Weights of a small segmentation model: 43.3 epochs.
Rows from block 4 of a small segmentation model, named by matrix and row number. Rows with one number belong to one channel. Each number is 128 + 24 x the weight over its row's rms, rounded and kept within 0 to 255. All counts start at 0. Numbers have three digits each.
After each channel's rows are labels from the 100 images, of 14848, where the channel reaches its highest value: "strongest on" is what is common among them; "patch colour" is the nearest of a few named colours to the mean colour under the peak. Only what is clearly more common there than usual is listed. The data: small charts drawn from random numbers. In brackets: how many of the 100.
# convs0: first 3x3 conv (model.mid.0.convs.0.weight, 96x96x3x3, each kernel summed), inputs 0-95
# convs1: second 3x3 conv (model.mid.0.convs.1.weight, 96x96x3x3, transposed, each kernel summed), outputs 0-95

convs0.10:199149121134133116130131107138155118118130145110148114100146143160075084136147117117181106131174079127130145095148154129147121111109124145139134115119140105112095128107089156113140142078135091105138109108185129128138116141175140132120095134122086151104131137122169120144129110118095082151
convs1.10:089135138117117140124134116154070185129125120131097115147126108106136145127144134131173162126108193126154137108075120132110140056146101106117122158108097127131142160148164127132137100166088132131114110121108134109118132097095161126129153123114202099129148129130112117138102152132119116135
strongest on: pie chart (58); ring chart (35)
patch colour: white (71)

convs0.65:110160108146133154107121163149139156167146088133113133127115127194114119133121098116123085109106132105095143154125100109130144119104158098100145098110155090093132158069114177138125137117077154108109143166111140132125112142128121131134123108121171141143157120147189119170140144098122130123
convs1.65:164081125122130132128102112127112138099141158149148120166157154161113191116145132106153172133129153184182159103151196137138130105137117154114124131135133117157102105147112162138126109142169067128116123103118117095122113115142127118100131124118091116090124147156166137134122107134126127152
strongest on: grid lines (92); bubble chart (25)
patch colour: black (34)

convs0.35:139106144104136115117130091129117132162128126112181148109159065154121130122120106104111118131164117125125117161134134141163125157059121097115098159074154083135078107126125120175137165125139136132128173121136107072114108122149174107137110131154123098136120150128142104137101139149122134117
convs1.35:122130122146132140134124153131137116123146139145131135133117140128138155124108146127157100123077115120137126104114129133116144128223162155176110147174080187116157156144137113136127085128109107119132119120112106200163154100144079144127132114119143152118120098112130176130129107103117111112
strongest on: step chart (25)
patch colour: pink (56)

convs0.12:136157136132183160120125135121145126152143155117163141137119101168123121116153145131125108245133113140129101137103124156098138148136093123111128131099111123120151152105170088123121121124103153152131142131170155119124133131118096097126103101158114098122112104078127127149120127174129161118
convs1.12:094070136130073095106121089115094116108126104144093103112149148087132137135095096130120076093113119093109082128157125122125134130125151127140132120151140128097098116130116145136122128120124080117123101111051093108150154120150145116124145148114148137103146194153136148128154128135144117135
strongest on: heat grid (49)
patch colour: grey (29)

convs0.93:107105125122093093116124128150126104152160122123187157115155153113113166123168130178138087115095110132134148122122147144122135103157146156169168122111167101134127151147130129175122164171179127136132118106126166152098096075090108092126131118154146137124147150089106110140115124127124123137
convs1.93:136153150123144127152138151089119190113111123087108083117125135140138109163121109144126152118139154115150139112147100110140098139099102136128118116171141147095102106110129107102137102120104118137139156222114123078146111166192153134126128143128087144112114129129140138114132116144107163100
strongest on: heat grid (71)
patch colour: grey (63)

convs0.60:125129146120094131125117123163140128149135117146148152138094130146120125103122058123119088189141091120137067112085166054128134152157142134125160143107131130103128121097146157103117135095109137128070135132155123148128123116120135131143106110150156145129133101114150141141137160190129145136
convs1.60:131098156137167090144108096110132104110116074160112093149158101137134132157152124156148127129132176109144158139180131139127134127142133141157141123141126113166124089137100140148140102139131075119115114099058097089123142127124127145109124146089100122100132117157140137174126105086136094105
strongest on: grid lines (93); area chart (25)
patch colour: white (67)

convs0.18:170118167121189136124116152144128110164155103117121172128118148096128141098137220184115127175137115129128143144159129119137122130120136112125121099113135114096137137160117065108112133125139134107143093157138162116102137098128107102124092100138129129111149130102133134080151111141150136135
convs1.18:124095076110119118127111080111120121091137173115148075145139134115120126094100054115111110103103133091103089113112112113115169130126124127117141116126119140117102115075153151123117137135105110128108160156128081142145104156149148134133164150154108137134133170170139135158138126157169112130
strongest on: heat grid (44)
patch colour: pink (42)

convs0.8:130133113125162139117097118128127138143185157105143184152143107147158132108124161236129092124114116127153112113121171140116123149156149108138109113114125145113123142154148125118209106113150148157144156136136127118158130127121134138185149098127142114110132154120118115121145134150132135139
convs1.8:113145154146140154129139132111117157110118113130128045114072105106092105107096054055116104112121137142112124155127118109163147140112138122116127119131101125153104119095116123126098127140103100120122122172093128099094117122133148134111138143131136134191095129123140152131115139105115163123
strongest on: pie chart (26)
patch colour: pink (41); brown (30)

convs0.50:152162164146146180139178198161139166098141100138106135122132148142124126115122097115113109104129123107113129122163151139134134099120125094130134147140117138110131106123061193125142147136097095123118136136179120143148131140167138147144131144125134138118158114116202125119133112096124103126
convs1.50:113083095131104110107086075112123066163131145125148120128138129133102146133135153125176173153159157161166147112082102089121124094117119127106124110108125098149126132101157080120121132110131138091119140117079130108102138115096104114127140115146164111161134146116082124108150126132155104143
strongest on: radar chart (61); pie chart (30)
patch colour: white (64); black (32)